{
  "train_examples": 195000,
  "image_size": 64,
  "horizontal_flip": false,
  "moe": "top_k",
  "expert_mlp_ratio": 0.5,
  "shared_expert": false,
  "patch_size": [4, 4],
  "kernel_size": 3,
  "beta1": 0.9,
  "one_sided": false,
  "warmup_steps": 1020
}
Rows from block 4 of a small masked image model, named by matrix and row number. Rows with one number belong to one neuron. Each number is 500 + 25 x the weight over its row's rms, rounded and kept within 0 to 999. All counts start at 0. Numbers have three digits each.
After each neuron's rows are labels from the 100 images, of 14976, where the neuron reaches its highest value: "responds to" is what is common among them. Only what is clearly more common there than usual is listed. The data: analogue clock faces.
# fc1: MLP up (model.blocks.4.mlp.fc1.weight, 128x64), inputs 0-63
# fc2: MLP down (model.blocks.4.mlp.fc2.weight, 64x128, transposed), outputs 0-63

fc1.90:520509487526545487473530502493482492484516519502466508519481525503502463508480535529491485528548515502417472487521505517488496524497493532491516548500498519550522555474480511515503526482502459
fc2.90:509501466458453466513511484454518514511534517516472488461495501491528515503539489535537439485496513544496491482495471507552472496449522531500513464481482463521497509513495495477497475490508518
responds to: dark face

fc1.86:472515512493514483415495506504505495487439508508466502506550513463519499492510549530439509439523514492478520492502529508490474513499497485503469475479510461523486504518504490472494495500509476
fc2.86:500499489500467534487521531509514462545547514520512484488528521509470512521522487528436539511506557493490499506495506517483442535486505469529497495513465490485504518519503497495485494436460496
responds to: minute hand past 2; minutes: 10 to 14

fc1.66:497502500515450516505477509482493505485494523517501504553479518450511544495541512520511454494504485495513460476507550495476541499468466491505530533516535514566470520484484489522499467476493480
fc2.66:489480544474493514492494495522530481509503524467536502477508463472498466530495483514449518495546487500505488514462527517521509497503553524531510445486517508539497494497516559458525523484539496
responds to: ticks

fc1.80:527502478468514481471498512491510521527465504461494510500508461531465478535474484469479537520502485504470474512487453508572472489499565479518498473523467505487527546510522505505495513522494512
fc2.80:494469464515508463501506488510475488530494517484514470528517532470509529499550504546529503505465514489536486486495460523479530520461473522494476532484489519500523529485472419493492505531513520
responds to: ticks

fc1.100:477467495484502489513479509533488498494511536512515446586508476452521502492496482542483457521502514526495496521492518498504548526496522486514536468549516491508529504516515518535499518459494500
fc2.100:519472524461514465506488482476448493477477493484520471525465494517540465490471506519513517551471449479478431514504543510484525527519539508474507474500483483512489493508530516494491482504526512
responds to: square case

fc1.4:495507527525527503460531479479485495532464525476478510480479483565487479503487520460457520517504468516497482501492498499475522463487482469485491510426500465488500492473496487477497437503519476
fc2.4:446526511532492498493488468502523524505519486532478548466514541517505518501523497534484461517524506522497513523519505481517444483545513503501518522487515477463492473524493485517517497536479574
responds to: square case

fc1.44:493548512576532542539505477503513512484472508493508520460506517524477484545436464490496539511484446512483529499502507488502463475512487486482508525511522521486479497504509509481473504495532517
fc2.44:481505530468525488476503557514498512500521476480535514472497507469550437506495486519481531510482514533442443494506517526524494537483513492471477471488471489484473460529473518498492496502512506
responds to: dark face

fc1.33:476509514510464489485476469546523509516547472500507502476508532419495489526510449493545468538521468518492515445518498485493486483523548486463525487485489507475499515503513512498487485507517506
fc2.33:550520505478512486529519514545507485519509487491508426508489490541502531505474482509496460472525473517448497511499505455504523475488535511488507502507557553496508493479515490516503452493470492
responds to: hour 8

fc1.10:500553458467499496513482489539534568490510505512499506514481511493534476538531511450510483487461488499496520526495497519524485486503509476497510474545483465561487480479493522515519480494476544
fc2.10:497483530466481519511489499541505506528522464490528453488536478533475462487491450492493468525496487525532520472497472517492493503490525479527525467468505488446504497562543490528511474498506519
responds to: square case

fc1.102:501527489481509519523496522496487471482514452488475503487496437499529511475532511529497466559496536497481488472511531524481510500510485420476513511484503457502524507524491482489510451509462484
fc2.102:488553475495494515515508460507514479465504471544464494463492501520531507502505503498532510519483506512513507504470502497505496513503523542514498490438500441495528486456463561499444487499474497
responds to: dark face

fc1.56:530512503526499447501487497543485544514514456458520512514516498469494467482495545522544502484484476487486524474530495529497487501499507478542492484469447477462517537536519509507524480495463474
fc2.56:517501573482512536506486520546527483508507479504501485469497510538522523504479460503450521464478509510472517478530517508527459503470500494453509478523491509510493468558471509475532509472504500
responds to: minute hand past 1; minutes: 5 to 9

fc1.54:523526539480472555470440496489523486471499522477481482485493524476481521536513483459507493526447499532505489497521492524493497514503505462477499453472445499521499528511517518498528473517461506
fc2.54:524509526508513532474529486502527470511479491474528479517522520495487474461503445491459490510483499474520508472458466532484547491475489513462526463476474517490501520479506481467539446506495464
responds to: square case

fc1.6:541521500490510476494521450476524538484482517512558484522493498445514506519506519504525495466510508492492489475512511504537541468456502513548497502467519464505531523487513520517534473473535461
fc2.6:514498478494544499504500516473519499487510523469477498519519541459483514487478499488550493493538511504495508522540543490495461483461532478524477474562506492455549503527510498476530530488494543
responds to: numerals

fc1.91:466512499518468492534505532485539509517453494524518528502542495498487489479521547500522444477487461499480526483505502493498438479540470478481525471501486493444469521528510505494497464491520494
fc2.91:509528491498516510479477515479537511505447512495498507476507500518525489508530471495461502468466496488527482443490503478497503464459453450468494496492489513448522526500487533489439510477538495
responds to: numerals

fc1.65:527518494491499527514472457499495498487487482558464519520503492546499551494451493502481503532484495482415517503498507505502475504515484500528515510529483491542511551530526505475499483520535487
fc2.65:515516492508515485557545460521493521501491486485507512498498514501504455503518510483515465519505455484532506525507488442461493493494480539502516544471532528492456467496511503517519553523547507
responds to: ticks